config.yaml
model: "contrastive image-text model"
dataset: "drawn human figures in many poses"
train_examples: 195000
image_size: 40
crop_scale_min: 1
horizontal_flip: true
cutout: 0.4
tokenizer: "word"
vocab_size: 44
loss: "sigmoid"
embed_dim: 384
encoder_arch: "vit"
encoder_norm: "layernorm"
encoder_norm_position: "pre"
encoder_activation: "gelu"
encoder_mlp_ratio: 4
encoder_head_dim: 64
encoder_fused_qkv: false
encoder_bias: "none"
encoder_qk_norm: false
encoder_parallel_block: false
encoder_inner_norm: false
encoder_moe: "top_k"
encoder_num_experts: 8
encoder_moe_every: 2
encoder_expert_mlp_ratio: 0.5
encoder_experts_per_token: 2
encoder_shared_expert: false
encoder_patch_size: [4, 4]
encoder_conv_stem: false
encoder_layers: 6
encoder_width: 192
encoder_positions: "sincos"
encoder_pooling: "attention"
text_encoder_causal: true
text_encoder_width: 384
text_encoder_layers: 7
text_encoder_norm: "layernorm"
text_encoder_norm_position: "pre"
text_encoder_activation: "gelu"
text_encoder_mlp_ratio: 2
text_encoder_head_dim: 64
text_encoder_fused_qkv: false
text_encoder_bias: "none"
text_encoder_qk_norm: false
text_encoder_parallel_block: false
text_encoder_inner_norm: false
text_encoder_drop_path: 0.1
text_encoder_positions: "learned"
residual_init: "none"
optimizer: "cautious_adamw"
lr: 0.00073
beta1: 0.85
beta2: 0.99
eps: 1e-08
cautious_weight_decay: true
magnitude_pruning: 0.5
steps: 20800
batch_size: 256
epochs: 27.3
lr_schedule: "cosine"
final_lr_fraction: 0.05
warmup_steps: 4160
weight_decay: 0.1
Rows from block 3 of the image encoder of a small contrastive image-text model, named by matrix and row number. Rows with one number within an expert belong to one neuron, the router's apart. Each number is 200 + 20 x the weight over its row's rms, rounded and kept within 0 to 999. All counts start at 0.
Before each expert's rows are labels from the 100 images, of 14848, where the router gives the expert most weight on average: "responds to" is what is common among them; "peak at" is the part of the image that holds the peak. Only what is clearly more common there than usual is listed. The data: drawn human figures in many poses. In brackets: how many of the 100, against the usual share in percent.
# router: router (encoder.blocks.3.mlp.router.weight, 8x192), inputs 128-191
# up: expert up (encoder.blocks.3.mlp.up, 8x96x192), inputs 128-191
# down: expert down (encoder.blocks.3.mlp.down, 8x192x96, transposed), outputs 128-191

# expert 5
responds to: brown trousers (88 vs 8.2); brown top (84 vs 8.4)
peak at: middle right (61 vs 12); middle left (34 vs 12)
router.5,203,212,195,197,155,191,172,223,224,194,216,206,208,203,211,169,192,231,204,211,178,181,191,194,206,217,215,179,198,206,191,231,185,254,218,204,189,188,186,203,165,206,189,226,196,207,163,198,161,195,201,244,170,195,208,213,202,221,192,161,198,205,202,182
up.0,166,200,222,228,200,254,200,200,215,228,200,200,166,146,178,200,262,187,216,163,233,200,223,200,195,183,200,230,200,216,159,193,218,226,220,200,221,200,175,213,192,170,200,192,200,200,200,200,200,218,200,200,221,212,183,159,200,225,171,200,200,214,200,200
down.0,249,200,200,184,225,223,173,200,200,200,200,200,200,221,200,225,187,200,200,180,176,216,200,200,200,187,200,207,154,211,165,200,200,206,200,173,170,200,168,160,253,200,186,200,176,257,224,200,223,200,233,200,178,168,211,256,186,200,181,200,217,200,200,200
up.1,237,200,224,200,181,171,200,200,155,200,222,173,200,200,178,200,200,230,200,200,226,251,165,200,221,200,200,189,200,157,239,167,182,200,217,188,214,200,200,177,250,200,180,200,159,200,200,200,200,200,259,200,200,200,233,200,227,200,217,191,200,230,242,200
down.1,219,200,220,160,200,214,189,155,238,174,200,239,225,200,200,206,200,200,207,200,174,177,189,191,200,200,200,200,161,176,184,200,168,200,200,187,200,227,247,221,211,200,200,200,200,152,223,216,200,200,225,161,184,220,200,221,200,232,232,200,200,200,223,240
up.2,170,178,200,200,200,200,200,180,232,200,225,211,214,200,280,200,200,200,180,185,184,200,219,200,200,248,200,182,200,200,200,153,200,200,200,200,200,177,200,155,200,220,200,200,174,172,221,200,181,200,200,200,200,164,166,200,185,233,184,200,184,178,212,200
down.2,264,200,200,182,223,171,183,200,200,200,200,200,229,200,179,200,200,200,200,200,200,173,191,182,200,169,200,200,200,205,200,237,200,185,157,200,200,200,212,171,232,158,200,184,234,172,174,224,200,171,168,177,200,200,185,200,228,177,220,165,243,215,239,187
up.3,230,200,169,222,200,160,186,200,200,200,200,205,200,200,167,188,214,211,200,200,237,241,200,200,200,200,200,221,211,169,200,200,200,183,200,227,200,165,200,172,200,171,168,200,200,163,200,223,219,255,217,170,200,183,188,200,200,215,230,200,179,200,200,200
down.3,173,200,200,161,200,200,178,200,200,180,182,225,200,200,200,200,200,200,160,237,200,186,151,234,200,200,216,200,200,176,213,214,186,200,224,186,200,200,225,200,200,162,200,200,219,180,250,200,226,200,239,200,200,200,200,179,200,200,200,200,200,226,225,239
up.4,242,212,200,188,190,200,177,219,181,174,200,200,200,163,181,200,200,200,185,240,200,252,187,231,200,168,219,188,200,200,217,200,180,175,223,200,200,200,200,169,240,200,170,200,200,153,200,200,200,241,248,184,200,200,200,215,200,214,243,200,200,224,200,200
down.4,200,200,200,151,200,200,200,151,200,200,185,200,200,237,200,208,200,200,182,200,200,200,169,225,207,200,215,217,200,200,230,200,200,237,182,188,173,200,248,200,248,153,167,200,200,200,200,200,200,200,200,200,147,200,226,200,185,225,257,200,200,231,225,237
up.5,200,177,200,179,178,200,200,169,224,200,216,279,200,228,223,235,200,200,200,200,200,175,172,200,200,235,200,200,200,200,212,200,200,182,211,200,200,200,200,192,200,225,200,200,190,200,184,228,200,170,240,182,169,175,176,242,200,200,200,182,200,168,217,200
down.5,235,200,200,151,224,200,183,227,178,200,214,258,200,175,220,200,216,200,175,200,200,200,166,228,179,200,222,200,263,200,200,200,161,200,200,177,200,200,200,200,181,220,200,227,200,174,200,176,221,200,200,169,200,164,177,242,200,249,200,200,200,200,200,200
up.6,200,159,166,200,223,200,223,218,231,222,200,246,200,200,268,200,200,200,200,200,245,167,200,188,200,200,200,200,220,158,200,200,200,200,200,231,217,166,200,216,200,243,180,182,200,200,159,200,200,200,179,200,179,166,200,244,200,251,200,200,200,179,231,200
down.6,200,164,200,200,177,246,200,200,200,200,244,200,200,252,200,200,215,200,221,212,200,218,181,200,233,230,187,200,200,200,166,175,200,200,230,200,200,200,200,200,179,200,200,200,200,200,200,200,163,200,200,200,166,200,147,225,171,200,209,200,200,180,200,200
up.7,183,180,149,213,224,200,158,218,200,178,200,167,200,175,200,261,214,178,200,200,200,200,179,187,200,222,220,200,212,206,200,200,199,200,217,172,200,227,220,177,200,224,168,213,181,200,200,234,200,200,225,199,200,163,200,200,200,200,200,200,225,200,200,200
down.7,150,200,200,177,151,234,200,185,200,200,200,200,200,175,200,183,200,218,181,188,200,176,165,200,184,200,183,200,200,186,154,179,200,200,176,200,181,214,177,200,200,231,216,200,178,147,148,200,176,200,209,200,163,176,200,218,200,233,200,171,200,200,200,200
up.8,200,218,200,200,173,160,200,232,200,200,200,157,200,225,280,200,223,172,220,238,153,183,177,200,200,200,200,238,158,200,200,177,229,211,200,214,172,200,218,215,200,214,200,200,200,246,221,235,200,171,176,158,222,200,200,200,219,200,200,200,200,200,178,200
down.8,174,200,184,200,200,242,200,241,200,215,178,200,158,223,231,200,189,200,200,177,223,213,214,200,200,200,230,200,222,200,187,234,158,200,225,176,223,160,224,192,168,224,200,174,184,218,214,200,145,170,200,200,252,235,172,173,200,200,216,188,200,177,200,200
up.9,171,175,143,200,228,176,200,200,223,200,200,245,211,227,200,200,219,190,232,200,177,200,216,193,200,200,200,211,200,219,169,200,214,200,200,172,200,176,200,214,200,200,161,200,200,200,200,212,237,200,185,178,200,200,178,200,200,238,200,214,213,200,180,231
down.9,200,200,179,183,175,200,216,200,200,200,238,200,187,238,200,200,200,200,200,182,200,174,174,184,200,233,200,200,200,237,178,200,200,200,240,177,200,200,228,164,160,227,200,246,158,200,200,200,157,242,200,200,200,200,200,200,171,200,200,200,222,200,200,200
up.10,200,217,194,177,228,170,226,214,200,252,200,237,212,223,230,200,162,168,200,208,200,149,200,192,151,167,170,200,185,200,184,230,200,192,155,200,229,154,257,226,186,200,200,208,155,197,200,200,200,200,200,200,220,200,200,183,217,200,182,218,184,200,200,168
down.10,200,200,200,238,200,200,200,221,200,208,200,218,200,231,172,173,139,200,200,220,175,213,207,169,214,182,200,200,177,200,172,191,165,222,251,187,216,174,237,200,200,181,200,200,200,178,239,158,228,200,200,213,200,200,200,215,175,200,159,222,200,176,200,169

# expert 3
responds to: black trousers (78 vs 8.6); black top (73 vs 8.1); grey top (27 vs 8.3)
peak at: middle left (31 vs 12)
router.3,214,201,189,193,197,164,185,225,171,186,160,189,196,205,170,222,201,216,222,203,167,188,202,211,178,233,207,182,239,195,210,239,160,200,169,211,177,171,181,221,217,178,207,202,249,201,175,217,223,194,194,179,165,207,197,198,203,204,213,183,235,213,206,237
up.2,200,154,165,200,172,200,250,200,200,200,200,200,200,200,200,199,200,200,194,176,200,142,245,200,200,200,211,200,216,190,200,200,200,222,200,200,211,177,259,189,200,200,200,200,165,185,241,200,168,200,200,200,200,176,186,224,236,200,200,200,171,175,173,200
down.2,222,200,218,200,181,200,200,211,200,220,217,183,200,200,200,200,200,200,200,200,200,229,178,176,200,238,200,186,200,209,143,162,200,200,253,200,200,200,173,183,171,200,200,200,179,215,223,186,200,200,200,229,200,200,188,168,183,158,200,200,200,222,233,200
up.3,200,218,219,200,219,200,200,200,163,162,200,200,279,200,200,250,200,200,200,200,160,280,228,204,200,163,237,242,200,157,200,200,200,183,200,225,233,200,200,200,200,200,184,200,161,219,200,200,200,200,200,200,188,209,200,191,200,224,200,200,200,200,200,200
down.3,200,200,200,225,200,200,200,227,200,172,239,187,200,186,182,200,172,200,200,174,200,161,200,200,200,200,154,265,230,200,210,177,154,218,178,200,174,200,166,200,200,247,200,200,200,226,200,200,200,200,200,179,172,200,200,200,225,200,200,200,200,200,200,174
up.4,200,236,200,200,244,200,165,200,200,200,161,200,200,200,200,237,219,200,200,234,224,200,215,200,200,200,200,135,200,187,200,200,200,186,228,200,208,214,191,249,200,172,169,207,200,200,200,200,189,200,189,163,215,143,200,218,200,200,200,200,200,200,184,215
down.4,227,244,152,200,261,200,232,200,215,200,200,200,247,190,215,200,200,200,200,200,164,200,200,200,200,200,200,233,200,175,200,178,200,222,181,200,200,230,144,159,200,244,200,200,156,200,188,226,179,200,188,200,200,200,249,200,200,219,223,200,200,190,183,240
up.5,230,200,200,172,200,200,222,200,200,220,200,230,198,164,183,187,200,200,154,200,200,222,233,218,200,174,179,200,181,166,224,193,200,168,200,180,200,209,216,173,169,200,200,178,216,200,200,215,200,150,189,200,175,192,200,200,200,191,178,200,200,244,154,211
down.5,200,159,228,200,175,229,233,200,200,218,200,200,155,200,200,200,200,200,165,156,187,200,200,200,200,158,228,157,221,200,217,161,200,200,200,200,200,218,200,169,161,179,245,200,200,178,193,200,178,174,200,200,190,224,200,200,237,214,200,200,200,200,174,223
up.6,150,206,159,200,200,200,200,171,200,200,218,200,230,192,168,200,177,200,200,200,200,200,200,200,200,200,229,200,173,200,200,158,208,200,200,168,200,200,227,200,200,200,234,200,200,237,200,171,240,214,200,180,167,200,178,171,268,200,200,200,200,200,227,200
down.6,200,200,231,247,223,223,200,218,200,180,210,200,181,200,235,187,200,200,187,200,183,190,200,169,175,162,223,205,200,220,200,200,200,200,216,200,200,200,200,175,200,200,200,200,200,223,227,175,200,200,182,200,179,204,200,200,200,200,200,200,188,200,221,200
up.7,200,214,169,200,200,219,200,177,236,219,227,200,200,219,179,200,233,200,169,200,245,200,200,200,162,200,200,171,168,213,177,200,191,200,200,156,200,192,205,200,223,200,218,236,179,174,200,200,200,200,200,200,200,200,200,229,200,200,206,216,234,200,200,200
down.7,246,208,223,200,216,245,243,200,196,200,173,200,223,200,200,200,200,171,200,200,200,182,156,200,181,166,173,200,173,200,177,200,234,186,216,188,200,200,200,180,200,200,184,200,213,200,228,200,181,239,184,200,181,200,200,200,157,200,200,200,231,200,162,200
up.8,233,200,210,177,184,200,200,200,200,171,200,200,218,200,177,162,200,232,184,200,189,244,200,232,222,200,177,200,200,200,225,182,176,181,183,189,238,186,200,200,225,200,207,249,200,200,200,224,200,239,200,200,200,200,231,200,200,251,212,200,200,234,200,174
down.8,174,190,200,200,200,231,200,184,200,254,200,215,186,200,200,192,200,200,200,200,226,172,200,163,173,200,200,200,228,179,200,172,168,200,200,247,200,200,200,240,200,215,217,200,200,221,200,200,185,167,170,200,200,200,218,160,216,217,200,200,200,200,235,200
up.9,212,214,193,234,169,200,159,200,200,185,200,200,220,200,172,190,200,218,200,200,227,227,200,200,229,200,153,200,135,200,169,200,184,200,200,200,200,182,177,200,192,214,200,221,200,163,176,200,229,218,169,220,200,200,200,200,185,200,191,229,200,247,185,222
down.9,244,174,200,200,200,200,221,230,220,187,224,189,213,193,200,214,233,200,200,176,173,200,215,183,200,200,233,234,168,200,172,228,246,233,205,200,200,200,200,166,220,200,200,235,200,215,200,218,212,200,212,182,200,200,200,220,176,200,227,238,183,200,170,230
up.10,200,200,200,200,285,207,200,165,200,172,200,200,200,170,200,200,200,192,212,221,200,229,200,182,200,200,173,200,172,227,174,200,228,159,211,200,226,213,229,200,200,214,161,154,200,224,183,200,200,200,200,158,176,225,200,221,200,200,200,234,217,200,200,189
down.10,166,200,137,251,200,193,219,219,200,185,200,200,200,200,200,200,184,209,200,174,200,188,200,200,200,200,238,200,228,200,200,226,200,182,200,155,220,200,229,229,177,200,215,216,193,200,200,200,169,256,200,200,200,192,220,200,200,165,212,200,200,173,168,200
up.11,200,169,200,200,200,208,240,170,200,200,212,235,169,200,229,200,221,170,200,178,190,159,229,200,211,200,227,200,213,214,200,200,263,206,200,200,221,224,200,200,200,200,200,174,200,200,197,189,159,214,200,200,230,200,200,200,200,173,200,213,200,169,186,200
down.11,139,200,200,223,188,200,200,200,200,192,200,209,169,189,211,200,200,208,241,200,179,200,191,143,200,246,225,200,200,206,200,223,188,225,185,230,147,216,213,200,200,200,200,240,200,200,182,224,200,200,222,200,200,177,222,200,217,186,156,200,176,162,200,216
up.12,200,200,200,200,200,211,255,200,184,182,210,215,200,214,228,200,166,206,200,221,200,200,222,200,200,167,200,200,200,200,171,217,200,200,160,217,200,215,200,176,153,200,200,200,200,200,200,200,187,167,200,215,185,200,220,200,230,211,200,211,225,200,181,200
down.12,200,200,177,200,200,206,200,200,200,221,177,200,155,200,200,200,177,185,200,214,231,200,200,169,200,200,200,200,230,214,226,172,200,200,214,200,189,200,189,232,200,200,240,200,200,200,200,220,200,186,168,137,200,228,200,200,226,219,226,200,200,221,200,246

# expert 6
responds to: purple trousers (89 vs 8.4); purple top (87 vs 8.1); lying (32 vs 6.3)
peak at: middle right (37 vs 12)
router.6,223,215,181,190,181,186,212,235,197,196,193,182,198,218,198,201,187,190,185,194,208,217,177,227,213,191,227,208,180,170,224,186,198,184,180,216,237,174,216,153,180,213,204,217,207,218,198,200,209,209,244,213,210,221,164,169,240,204,184,236,201,170,233,163
up.0,200,200,200,200,200,200,153,222,210,200,200,223,173,200,200,181,214,218,230,152,200,200,200,200,200,183,151,185,169,222,200,223,200,200,200,200,218,180,173,229,238,200,200,251,169,200,228,176,200,200,200,200,160,228,200,172,190,232,200,200,171,226,239,200
down.0,200,200,200,200,200,200,200,172,200,200,219,215,200,221,200,172,222,160,176,200,200,200,200,200,175,215,233,200,235,219,173,184,200,200,212,211,200,200,200,200,175,200,200,200,200,170,200,200,178,178,200,169,244,200,231,200,193,181,200,188,200,223,200,200
up.1,194,184,184,172,221,187,208,200,181,141,177,171,219,218,200,244,174,219,169,200,200,200,200,200,225,200,200,200,200,200,200,156,200,158,159,200,234,200,200,200,241,200,193,219,200,200,237,200,233,200,200,164,234,200,217,200,227,200,200,226,225,162,182,221
down.1,200,200,200,200,232,200,200,200,186,200,200,181,200,166,223,200,175,200,241,218,200,200,220,200,200,200,163,177,200,200,246,200,190,200,215,200,200,200,200,225,171,200,172,200,200,161,200,200,200,216,200,183,162,169,215,232,200,200,231,200,235,200,200,181
up.2,239,182,189,231,200,200,235,200,200,160,200,162,200,177,200,169,185,200,179,200,181,200,200,228,212,200,235,170,209,201,200,200,200,200,173,200,184,200,172,156,200,200,200,229,244,200,200,220,200,200,183,200,200,200,222,219,233,200,234,172,229,186,178,228
down.2,200,200,200,245,225,200,200,265,168,200,225,200,200,200,200,200,200,228,200,178,160,200,200,162,224,190,200,200,200,223,160,200,235,168,245,200,200,223,200,232,200,247,200,200,200,200,227,232,224,214,169,200,182,200,200,200,171,200,200,200,200,232,150,200
up.3,200,257,217,200,200,200,200,227,200,226,200,191,186,163,200,223,217,200,218,251,174,210,173,183,168,165,172,169,234,200,165,187,200,170,215,218,223,200,200,217,182,223,200,192,200,228,200,200,200,200,200,219,176,200,224,215,222,200,200,217,192,200,217,200
down.3,200,185,200,222,200,236,181,200,184,238,200,246,221,200,200,200,211,178,200,200,200,161,158,223,200,200,200,172,200,200,200,200,200,200,178,200,200,200,200,200,232,185,170,186,200,200,233,200,200,174,252,200,200,159,200,169,186,177,193,200,200,216,200,200
up.4,200,182,190,221,200,254,200,177,232,200,177,194,188,200,217,211,155,200,200,200,200,200,224,200,233,200,200,200,172,200,249,200,239,200,174,200,200,221,173,179,225,162,200,200,182,200,193,176,200,200,173,200,200,200,213,167,184,200,200,221,181,200,200,225
down.4,200,155,136,218,200,200,179,171,200,200,200,200,242,237,183,200,177,200,200,227,178,232,200,200,200,200,200,166,169,200,200,173,200,200,168,200,200,159,200,200,200,184,217,200,200,168,200,200,200,211,200,200,200,190,172,191,200,200,152,234,222,218,228,210
up.5,231,200,200,185,200,169,200,200,200,210,148,187,200,200,200,200,219,184,200,200,210,153,171,200,200,167,200,200,175,200,200,191,200,200,186,200,220,200,173,241,200,180,200,200,244,178,200,230,200,181,162,228,153,219,200,200,200,182,200,159,220,232,200,200
down.5,200,170,148,200,181,200,239,166,200,200,159,163,200,200,200,200,200,166,214,187,240,200,189,186,200,185,200,243,200,158,220,200,200,168,175,200,211,161,168,168,200,200,200,216,200,200,200,248,200,153,200,214,200,238,227,211,200,172,218,232,247,200,174,200
up.6,200,212,200,200,200,226,200,200,200,200,154,200,200,179,186,200,225,233,172,200,254,200,176,200,236,200,200,155,200,200,200,200,200,200,200,200,233,191,174,223,178,200,207,200,211,200,176,200,243,204,187,200,200,200,222,220,164,200,182,174,182,231,214,200
down.6,217,185,200,200,200,200,178,200,200,200,214,228,165,155,236,200,234,200,200,200,229,169,200,200,200,200,154,174,200,227,200,168,200,232,181,200,158,200,167,243,200,179,200,200,164,200,217,216,200,200,200,200,239,200,192,169,210,200,203,163,234,200,200,177
up.7,200,200,200,220,199,223,200,200,235,200,226,200,200,200,174,213,235,173,168,190,218,200,187,228,200,168,200,200,170,200,200,200,200,181,227,141,200,246,200,200,199,200,200,185,200,200,200,143,200,172,222,200,205,200,200,230,200,200,200,200,228,174,200,180
down.7,200,187,186,200,164,163,200,180,170,227,210,200,181,200,218,225,207,200,216,200,200,153,200,173,179,200,164,200,220,186,200,173,200,165,200,200,200,248,200,200,218,232,218,200,233,208,200,200,200,200,200,224,200,200,230,231,200,200,200,226,200,200,200,200
up.8,219,245,209,169,192,222,170,200,200,232,200,200,178,200,200,264,186,200,225,200,200,208,200,193,200,162,200,200,205,200,176,200,200,200,200,200,200,200,234,227,200,186,200,231,155,200,200,200,200,200,200,200,186,200,209,200,200,200,235,232,181,181,210,200
down.8,200,200,200,200,200,200,200,166,200,200,200,183,230,214,200,200,200,200,200,187,182,200,208,200,200,200,200,221,192,200,200,200,217,200,235,218,200,222,246,200,145,200,222,200,200,219,237,200,181,200,232,211,180,200,153,245,231,200,200,219,236,200,218,164
up.9,200,171,200,200,200,200,171,200,176,200,200,200,200,164,200,173,219,200,200,200,200,228,200,200,212,233,200,200,200,200,200,173,200,173,215,200,219,200,200,200,200,210,170,151,179,175,183,200,180,239,200,172,200,186,220,234,200,258,200,200,200,213,232,236
down.9,200,200,200,200,227,200,186,200,200,200,200,246,200,200,237,200,200,220,200,212,200,203,200,200,200,164,169,175,200,225,228,215,200,200,228,239,149,200,200,200,200,200,200,200,210,175,151,200,177,200,200,200,200,200,232,218,200,200,200,200,181,207,169,218
up.10,200,200,156,210,200,192,200,236,200,200,186,200,220,215,244,173,200,182,200,200,200,176,239,200,213,168,239,210,200,200,173,227,242,140,179,200,200,219,200,212,208,233,178,215,231,164,200,200,189,206,200,200,200,200,200,184,200,153,177,211,226,200,208,168
down.10,200,200,200,150,200,200,163,167,211,165,200,136,181,200,200,200,174,228,235,176,200,214,178,193,200,181,200,200,200,161,258,200,164,200,224,231,200,185,171,174,200,210,213,200,187,200,200,200,213,200,200,200,200,189,200,180,200,232,200,200,200,200,200,200

# expert 1
responds to: blue top (90 vs 8); blue trousers (77 vs 8.4); lying (29 vs 6.3)
peak at: middle right (54 vs 12)
router.1,188,183,203,170,232,201,194,223,179,206,181,207,207,207,183,230,211,210,191,206,194,206,175,209,192,219,205,195,205,197,213,169,188,169,213,213,233,206,206,180,228,240,161,192,207,198,199,211,216,218,209,204,190,233,211,190,219,190,227,234,184,212,182,175
up.0,232,200,245,229,169,200,200,200,200,237,200,200,200,199,234,236,200,200,200,200,200,200,200,214,156,200,200,200,222,166,200,200,215,200,200,188,200,237,200,200,147,200,212,200,200,200,210,200,227,200,215,190,200,200,195,240,200,176,200,162,243,200,200,172
down.0,200,153,200,200,170,135,200,200,200,200,200,188,200,214,200,168,222,200,200,200,177,200,200,200,200,162,200,200,200,215,168,164,265,200,219,200,200,200,172,200,224,200,200,215,200,173,250,200,219,200,165,200,200,200,200,200,200,200,183,220,200,200,162,232
up.1,235,200,178,200,175,200,200,178,262,246,224,200,200,200,200,217,200,200,219,200,226,211,254,169,179,200,200,200,200,200,178,174,188,169,200,200,218,179,200,205,215,200,200,236,179,200,200,200,162,200,200,200,207,200,175,212,200,200,217,221,182,200,222,200
down.1,188,216,200,200,200,215,227,200,148,223,200,200,200,200,175,200,182,200,200,200,221,200,200,225,200,200,200,162,200,180,174,207,200,188,200,176,200,239,234,238,191,200,200,187,168,200,226,200,200,200,221,222,213,200,200,200,177,200,200,271,209,222,209,200
up.2,250,200,200,211,200,200,244,158,193,224,234,165,227,212,223,252,188,218,200,200,200,180,200,200,200,200,200,200,200,158,200,200,214,200,200,200,200,229,174,166,200,200,227,200,200,221,200,223,230,200,200,235,186,200,200,200,200,168,218,200,277,232,186,176
down.2,223,186,200,232,152,200,200,224,200,239,219,178,177,182,200,200,200,200,200,182,200,200,229,200,200,200,200,239,200,200,200,224,221,223,200,171,200,200,207,238,160,200,200,159,200,189,200,200,200,200,200,200,200,200,200,242,200,200,167,200,222,218,188,200
up.3,200,235,200,258,200,180,200,200,200,155,228,223,168,200,200,182,200,200,263,234,234,200,200,200,234,170,200,200,200,200,178,200,200,226,200,253,200,177,200,200,200,217,169,200,236,200,249,200,200,226,170,200,169,200,162,200,200,200,220,200,200,200,182,200
down.3,200,200,172,229,237,181,222,200,215,200,200,200,190,200,188,235,200,200,200,224,200,234,243,220,200,210,218,200,182,232,200,200,170,230,200,200,200,168,200,227,222,200,223,200,177,185,178,200,200,200,200,200,216,217,200,200,200,226,200,178,200,166,226,200
up.4,233,237,246,200,200,200,167,200,200,200,200,200,200,200,200,172,230,200,220,200,200,224,200,169,200,170,224,200,200,200,200,218,200,228,200,217,200,172,227,229,208,200,200,225,200,200,200,208,200,200,220,220,200,200,156,200,241,209,216,200,200,223,200,200
down.4,200,200,200,200,200,160,215,200,200,200,200,219,200,175,200,200,241,200,200,200,172,225,210,200,200,200,178,200,200,237,200,200,186,185,200,177,200,173,200,253,172,200,188,181,175,200,183,222,200,200,200,200,164,200,234,225,200,200,200,200,221,170,211,200
up.5,220,200,200,186,200,166,228,200,209,200,200,200,211,200,182,213,200,139,200,200,235,226,200,194,224,200,225,243,200,171,200,200,200,200,200,200,221,200,219,196,168,163,221,200,200,223,167,172,200,200,185,159,200,218,200,180,154,200,214,190,209,200,184,200
down.5,200,200,200,200,200,200,211,224,184,220,211,200,200,169,232,200,200,175,234,200,220,169,200,160,200,158,200,165,208,200,200,154,225,200,193,200,200,186,200,230,200,187,200,222,200,200,174,212,200,200,200,200,242,200,200,175,187,200,200,200,200,222,227,232
up.6,200,200,200,200,177,216,233,170,200,240,222,200,200,200,217,200,200,200,200,200,243,230,237,200,191,200,167,200,169,200,200,186,200,200,200,200,200,200,246,200,150,200,200,200,200,200,200,200,164,176,200,210,231,200,215,183,238,200,200,200,171,192,200,200
down.6,171,248,200,200,200,214,200,223,170,200,200,234,200,200,200,200,200,200,186,186,147,229,200,200,173,163,200,175,212,209,200,169,200,175,242,170,200,200,200,200,200,169,200,175,154,200,248,200,184,237,200,217,168,244,200,200,200,200,200,236,200,200,200,215
up.7,184,220,222,200,244,200,200,200,200,200,200,218,214,200,200,148,200,200,174,200,200,200,200,215,231,200,200,200,200,222,193,183,226,181,200,189,200,200,228,192,200,200,200,200,174,205,200,178,228,182,200,200,200,200,200,200,214,208,200,221,200,217,213,163
down.7,200,200,200,222,200,217,200,200,200,200,200,200,168,200,200,200,200,200,200,200,200,169,216,237,160,222,200,186,176,200,200,200,154,234,215,220,200,200,200,236,200,200,200,200,166,218,200,200,207,200,186,200,183,200,200,208,213,200,200,211,168,200,213,200
up.8,177,269,200,200,200,186,190,200,200,200,200,200,200,214,200,126,212,200,200,247,235,200,196,200,183,174,188,200,200,231,155,200,200,228,200,259,200,172,200,252,200,216,200,200,200,166,212,171,213,200,180,200,182,200,175,220,200,200,200,173,200,200,235,200
down.8,218,187,200,178,243,220,237,200,211,176,133,200,200,200,200,200,226,200,200,236,182,159,221,200,217,223,200,200,160,224,242,200,200,200,169,200,192,178,200,200,200,215,158,200,159,200,200,229,200,200,200,200,200,200,221,200,200,200,202,200,200,200,224,156
up.9,200,200,182,190,177,163,200,200,200,161,200,200,151,251,200,168,223,200,214,220,200,163,227,177,200,200,176,186,176,200,177,229,200,256,214,238,185,200,200,200,200,230,200,244,205,200,216,200,200,181,173,200,200,200,200,231,200,219,210,200,200,200,200,200
down.9,154,218,200,220,222,200,229,200,166,183,190,200,200,208,200,184,232,200,168,200,200,200,200,225,232,233,211,200,200,213,200,200,200,200,235,168,221,178,228,184,225,200,182,200,175,175,221,173,183,237,200,200,189,220,200,226,156,188,200,177,200,177,217,161
up.10,188,161,188,239,215,200,200,194,200,175,161,200,200,176,200,256,200,227,237,214,173,224,200,200,200,212,189,178,224,200,200,200,200,200,200,200,200,206,166,207,200,194,200,200,200,200,200,228,200,200,188,182,163,200,200,221,179,200,200,221,234,200,200,234
down.10,200,236,184,228,200,184,233,227,200,200,224,214,192,215,200,200,177,200,200,147,200,218,200,160,200,177,221,200,200,171,218,200,231,200,200,200,200,200,200,167,225,200,200,169,172,200,200,192,140,200,200,200,222,200,229,200,200,160,183,181,200,200,200,200